python train.py --model="audio captioner" --dataset="synthesised imitations of 52 everyday sounds, one a clip" --train_examples=39062 --noise_aug=0.01 --n_mels=64 --hop_length=320 --input="log_mel" --spec_augment=false --win_length=400 --tokenizer="char" --vocab_size=31 --encoder_arch="vit" --encoder_norm="layernorm" --encoder_norm_position="pre" --encoder_activation="gelu_tanh" --encoder_mlp_ratio=3 --encoder_head_dim=64 --encoder_fused_qkv=true --encoder_bias="all" --encoder_qk_norm=false --encoder_layer_scale_init=1.0 --encoder_parallel_block=false --encoder_inner_norm=false --encoder_moe="top_k" --encoder_drop_path=0.1 --encoder_num_experts=16 --encoder_moe_every=2 --encoder_expert_mlp_ratio=2 --encoder_experts_per_token=2 --encoder_shared_expert=false --encoder_patch_size=[16, 8] --encoder_layers=12 --encoder_width=128 --encoder_positions="learned" --fusion="cross_attention" --decoder_width=256 --decoder_layers=7 --decoder_norm="layernorm_no_bias" --decoder_norm_position="pre" --decoder_activation="gelu" --decoder_mlp_ratio=6 --decoder_head_dim=64 --decoder_fused_qkv=false --decoder_bias="none" --decoder_qk_norm=false --decoder_parallel_block=false --decoder_inner_norm=false --decoder_drop_path=0.05 --decoder_positions="rope" --decoder_cross_attention_every=1 --decoder_tie_embeddings=false --residual_init="none" --optimizer="nadamw" --learning_rate=0.0012 --beta1=0.9 --beta2=0.95 --eps=1e-08 --max_grad_norm=1.0 --max_steps=6800 --batch_size=64 --epochs=11.1 --lr_schedule="cosine" --final_lr_fraction=0.05 --warmup_steps=340 --weight_decay=0.0
Rows from block 8 of the audio encoder, named by matrix and row number. Each number is 128 + 24 x the weight over the matrix's rms, rounded and kept within 0 to 255. All counts start at 0.
# fc2: MLP down (encoder.blocks.8.mlp.fc2.weight, 128x384), inputs 288-383
fc2.80 [121 168 121  96 161 140 115 129 102 154 137 131 168 126 126 160 154 123  81 118 163 141 164  97 118 159  97 134 149 186 137 156 114 116 107 163 130 109 162 127  71 171 130 138 128  90 114 114  89 118 146 125 135 108 140  83 137 152  96 105 136 105 168 157 133 120 117 120 186 145 104 106 156 106 129 132 126 123 160 149 147  91 134 119 115 201 149  72 154 109 113 148 126 100 114  97]
fc2.81 [134  78 149 120 134 131 106 169 117 155 104 141  96 128  89  92 134 186 131  80 159 103 153 165 130 126 159 132 119 167  90 122 157 112 146 119 143 150 115 120 146 122 152 142  67 160 126 109 136 171 130 116  73 166 144 131 111 112 150 130 140 196 116 125 101 117 122  99 169 139 110 102 131 140  63 128 152 148 108  96 147 161 130 131 127  84 145 136  85 111  99 120 134 137 126 117]
fc2.82 [109 143 154 145 125 170 134 207 127 119 141 107 115 153 165 125  83 109 126 134 127 131 141 137 111 142 113 169 127 138 128 164 109 132 145 141 109 147 126 165 101 143 133 137 163  98 136 113 152 155 116 142 132 174 122 112 116  99 153 127 108 122  90 120  98  97 123 129 147 104 120 133 164 128 159 146 104 127 124 140 127 150  99  56  89 123 132 109 117 148 135 119 104 135  94 128]
fc2.83 [108  92 191 122 133 109 108 121 157 114 174 107 103 154 164 146 148 112 125 106 148 107  84  90  88  95 109 137 103 130  93 110 147 143 110 107 126 117 131  92 127 173 119 123  98 131 123 143 116 116 114 100 129 127 135 128 129 103 149 117 129 132  91 126 159  93 109 129 163 168 134 144 154 133 124  80 140 144 113 141 160 156 116 123 131 118 150 121 118 112 169 158 135 169 125 160]
fc2.84 [123  76 149 115 126 115 136 108 149  93  98 121 100 127 126 101  96  92 110 114  81 109  86 121 124 116 132 109 100  89 111  63 136 107 118 153 133 121 175  70 176 125 127 182 133 155 161 126 132 147 136 121 148 121 115 161 134 129 159 118 149 175 132  92 163 100 152 127 126 134 105 128 147 124 106 116 173 137 120  97 157 149 126  98 104  50 159  85 129 119 109 102 119  60 136 134]
fc2.85 [133 115 146 108 146 131 102 126 146 173  87 124  96 161 118  77 163 115 151  81 119 128 139 162 141 128 128 114 107  77 123 137 130 141 102 125 135 135  91 101 143 147 148 136  98 131 172  99 116 109 128 137 102 126 108 132 151 119 103 103 119 155 134 123 121 109  92 140 126 110 116 139 124 127 122 161 147 104 149 118 126 125 136  91 131 100 113 123 109 109 118 144 127 119 134 143]
fc2.86 [130 149 135 136 138 129 168 151 115 111 112 158 122 159 159 184 140 114 153 126 152 133 129 132 135 177 134 177 128 128 133 157 125 124 119 136 140  97 107 137 135 136 147 118 137 112  93 137 173 155 139 131 120 125 159 123 129  99 122 155 126 120 143 105 126 130 124 125 149 129 136 124 144 150 112  96 127  80 149 152 125 138 156  95 102 131 140 148 104 178 137 157 129  98 136  91]
fc2.87 [142 131 146 107 132 158  94 102 156 156 123 152 156 124  97 139  79 101 125 153 149 113 109  98 143 117 133 116 158 111 136 118 153 123 179 109 101 105 127 104 116 102  85 126 112 137  97 140 124 118 139 159 104 127 127 130 105 126 122 112 126 136 120 139 101  80 127 127 102 145 123 117 113 101  80 131 158 106 101 139 132 115  98 131  93 182 110 124 188 157 142  92 154 140  95 118]
fc2.88 [174  94 128 203 122 134 103 134 172 115 113 156 112 128 173 106 119 144 113 111 108 128 161  83 115 116 113 115 139 153 168 130 125  98 110 115 100 182 131 143 134 137 193 132 117  78 121 134 138 136  92 123 144 132 171 141 118  94 115 165 167 143  82 130 128  98 138  98 102  86  81 148 148 120 119 148 101 123 136  80 114 107 114  85 120 119  80 103 118 106  97 122 113 119  76 114]
fc2.89 [116 149 130  97 188 122 119 170 161 141 137 106  89 117 119 155 119 135 185 109 132 161 104 174 106 187  91 139 175 126 102  91  90 119 171 155 105 132 123 103 140 115 125 136 113 105 156 115 127 136 122 125  96 149 145 128  95 174 132 148 131  99 147 133 136 154 141 145 104 126 130 130 120 150 180 134  69 116 158 142  96 138 139  96 135 107 109 149 114 124 106 111 109 112 128 144]
fc2.90 [116 133 137 145 101  97 139 128 157  93 100 132 134 162 168 126 139 109 143 108 113 145 103 134 117 172 113 154 176 121 101 115  91 143 112  92 157  81 150 110 191 147 133 105  88 130 141  88 115  90 134 145 126 137 152 148 141 152 107  83 108 144 109 139 166 163 173 130 136 182 160 136 157 104 145 134 153  82  94 104 150 167 110 130 144 113 154 126 127  81  92 124  93 141 126 107]
fc2.91 [151 156 161 127 122 111 133 114 130 153 151 168  59 135 122 138 155 130 104 116 134 109 113 116 138 101 166 169  92 151 136 167 128  87 125 156 114 108 175 142 117 117 137 119 127 142 132 159 124 115 121  88 144 143 112 120 125 114 116 110 147 127 138 131 115 110 147 152 120 102 109 118 116 140 114 113 116 166 181 149 117 162 119 124 158 128 128 116 166 120 123 129 134 123 146 131]
fc2.92 [130 151 123  89 110 114 120 142 114 116 147  90 124 143 109 150 123 101  98 115 134 110 116 118  88 140 124 145 130  97 122 102 107 109 139  91 149 119 107 133 129 127 124 129 156 135 177 106 112 126 135 114 159 158 134 162 139 145 121 160 108 104  80 110 133 115 140 120 161 141 130 139 182 130 140 103 126 147 161 127 158 134  99 137 110 104 134 111 162  80 123 156  94 108 143 118]
fc2.93 [142 125 131 126 108 132 145 162 115 154 142  87 116 124 112 153 133 112 131 126 119 135  96 101 135  91 114 108 147  81 114 143 127 136  88 109 119  94 128  82 125 106 113 107 100  96 170 128 131 100 147 124 122 159 128 104 119 145 103 147 154 130 112 146 148 127 138 149 151  99 148 139 144 129 100 133 153 146 133 126  93 146 142  93 124 127 196 163 139 131 132 115 130 128 158 123]
fc2.94 [169 121 143 143 148 147 123 103 101 113 126 160 130 100 109 137 128 125 102 121 129 132 132 117 156 143 148  66 117 108  82 102 136 141 127 160 133 143 148 151 133 120 127 153 160 150 177 109 123 121 145 115 136 132 114 118 146  95 121 121 116 133 159 130 121 153 145 114 128  97 114 149 122 120 166 133 118 128 130 121  94 110 150 126 136 123 172 122 113 146 140 157 108 138 143 177]
fc2.95 [128 132 128 118 145 150 141 134  95  86 114 163 129  80 142 149 139  92 108 137 147 165 138 146 122 124 158 121 111 147 110 118  86 100 141 117 154 136 104 135  96  97 172 135 118 143 139 146 128 118 102 124 101 170 125 122  98 127 172 118 105 128 117 123 117 138 132  72  87 127 116 115  91 103 135 102  85 124 109  76 102 109 126 100 125 105 136 165 141 134  96 127 143 118 140 141]
fc2.96 [121 131 135 163 143 164 122 127  95 104 162 154 126 131 136 144  90 134 134 138 123 166 104 102  99 121 136 174 174 131 144 142 111 127 120 124 115 126 126 164 120  93 133 146 142 146 143 166  91 129 101 151 151 106 106 145 139 117 126 137 120  90 123 120 104 140 130 143 157 100  97 110 169 114 113 141  92 117 159 161 132 146 135  97 126 137  81  87 136 141 101 147  85 151 177 115]
fc2.97 [113 131 108 122 142 118 129 131 143  80 100 141 168  90 104 127 105 167 134  83 127 171 160 105 106 148 119 129 200 119 152 154 116 147 108  76  86 143 139 108 116 113 136  85 102 150  99 129 135 121 146 130  93  68 171 122 158 146 166 119 141 134  89 154 122 110 116 127 138 140 101 132 100  88 161 122  58 132 160 141  93 119 135 134 116 104  52 175 104 148  94  79 163 125  81 129]
fc2.98 [153 129 139  96 110 114 144 192 161 143 116 121 108 125 176  74 105 127 144 135 109 134 123 122 163 147 146 128 116 115 137 137 133 134 111 117 123 140 173 130 135 114 114 143 113 103 112 126 136 158 120  86 104 144 159 142  94 132 139 150 102 129 127 162 146 166 146 132 120  88 104 128  93 116 126 151 149 106 108 129 136 132 146 157 118 132 135 135  88 108  75  82 133 140 122 118]
fc2.99 [ 98 156 135 136 150  88 129 157 136 158  95 170 147 124 135  97 111 126 164 122 134 109  59 120 130 109 126 144 158 126 130 126 124 118 131 113 139 118 141 153 128 118 143 125 116  93 132 137 149 109 142  83 146 112 152 109 193 105 124  95  94  71 150 113 141 130 150 124 131 150 187 114 135 167 144 134  68 111 114 159 103 164 122  90 152 104 139 144  70 113  77 176 145 131 170 111]
fc2.100 [132 120 117 104 144  80 109 156 107 142 150 150 158 121 136 140 136 115 120  99  99 168 138 120 117 119 103 126 138 138 109 128 145 107 189 106 166 139  96 150 106 131 112 129 155 156 117 128 136 113 109  43 110 143  57 107  92 175 132 123 120 140 132 100 134 158 176 112 112 112 141 121 167 152  88 159 104 109 131 149  96 125 110 102 149 160 124 136 117 135 146 128 149 148 159 111]
fc2.101 [156 141 130 157 171 154 153 158 123 141 132 150 155 116 115 154 121 119 138 131 109 149 122 173 115 164 114 153 146 106 119 117 123 127 178 132 137 170  99 128 121 112 158 104 126  98 143 104 121 113 118  99 140 165  75 126 122 144 152 151 130 108  88 157  93 145 134  96 122  95 124  98  93 148 166 155 121 157 155 117 142 126 138 151 150 137 100 118 131 103 160 134 133 114 160  70]
fc2.102 [140 130 182 149 116 140  51 149 134 150 113 132 123 152 147  85 198 134 120 161 151 133 163 172 153 162 122 138 131  99 151 170 133 109 103 154 131 129 108  95 132 106 213 159  88 137 120  73 170 134 133 147 131 161  82 166 101 115 126  90 142 133 132 184 125  98 113 176 183  88 117 196 154 163 112 144 137 102  81 114 127 170 126 159 120 153 110 165 152 105 126 127 180 134 136 121]
fc2.103 [110  78  90 157 130 168 147 152 122 153 159 141 123 142 146 138  75 137 116 125 122 171 108 124 109  94  90 128 143 145  97 114 136 172  97 121 148  73 130  98  91 158  70 149 116 147 150 152 102 132 148 157 138 157 143  97 104 154 116 151 101 106 117 126 136 112 128 115 111 142 142  92 152 104 102 149 173 186  64 100 137 123 107 109 128  91 128 114  96 154 233 128  73 140 144  93]
fc2.104 [149 132 141 162  99 161 128 113 126  76 142  98 164 129 120 147 122 113 143 103 110 136 128 111  93 110 126 152 153 134 124 119 127 110 157 143 103 131 163 132 164 131 178 127 112 152 133 135  79 161 120 143 122 141 101 145 168 135 115 132 121 159 139 152 156 136 125 120 112 134 129  98 109 126 130 104 102 158 128 123  96 151 122 123  97 145 156 116 161 129  85 168 118 116 134 125]
fc2.105 [118  86 137 132 141 122 142 177 127 158 156  85 115 134 118 166 115  94 150 131 147 137  84 148 123 141 112 114 182 108 133 135 120 172 122 164 118 111 109  91 156 129 122 113 112  96 166 149 116 112 127 164 135 134 142 112 131 116 139 111 142 108 152 159 104 134 132 114 101 139 137 151 115 154 135 120 132 148 117 123 140 163 154 144 145 163 162 145 121 149 112 172 137 165 170 141]
fc2.106 [114 116 179 137 162 120  67 161 108 134 183 104  86 140 121 137 171 165  92 144 136 119 133 177  96 174  71 110 110 135 132 172 133  94 138 194 153 150 119 168 103 123 164  98 117 108  83 157 170 160 120  96  98 109  98 135 119  73 124 168 152 110 148 133  90 131  99 151 151  73 134 185 125 192 104 114 102 123 153 122 105 107 157 106 159 142 175 199 131 137 134 134 198 162 133 131]
fc2.107 [112 114 128  94 141 128  54 105 181 112 111 131 137 120 150 106 128 143 166 102 124 126 107 124 135  99 147 127  88  81  94  91 138 143 131 116 128 134 125  80 218 126 164 157  98 132 135 120 134 138 176 140 129 104 123 163 104 144 169 121 122 116 153 120 155 113 118 120 164 140 131  86 117 127 147 128 171 106 112 106 116 156 152 108 130  97 197 162 152 123 142 119 107 127 142 158]
fc2.108 [150 113 144 127 136 142 124  94 139 114 132 146 134 143 120 120 158 123 115 112 139 118 118 147 136 147 118 136 129 131 117 148 114  96 143 129 172 117 119 137 177 138 145  90 119 143 111 137 103 118 158 145 141 147 100 144 127 145 154 119 169 139 137 154 100 133 126 154  94 111  99 137 101 114 105  96 182 178 119 145  79 128 146 116 145 112 147 151 126 177  85 101 174 120 121 159]
fc2.109 [153 157  93 125 128 135 128 105 137 171 116 163 157 116 128 124 140 128 174  97 141 132 158  95 113 128 154 133 160 117 143 156 165 125 185 136 155 106 105 116 135 160 110 116 177 135 113 119 152 139 106 141 151 137 156 140 122 137  97 101 138 122 117 122 121 128 107 136  83 136 151 138  98 126 157 103 120 141 103 123 107 123  91 145  63 165  86 131 128 151 132 144  88  95 124  96]
fc2.110 [134  95 144 160 103 145 128 121 133 135 104 171 138 115 135 113  96 115 131 112 111 147 131 121 146 119 119 125 151 115 132 129 149 115 113 117 131 119 208 143 135  91 156 149 127 147 134 104 150 112 163 117  89 116 123 130 103 170 123 126 110 109 122 141 122 117 119 136 151 121 174 110 150 140 132 137 111 154 101 137 130 153 107 139  89  91 127 103 102 126 142 117 138 144 132  64]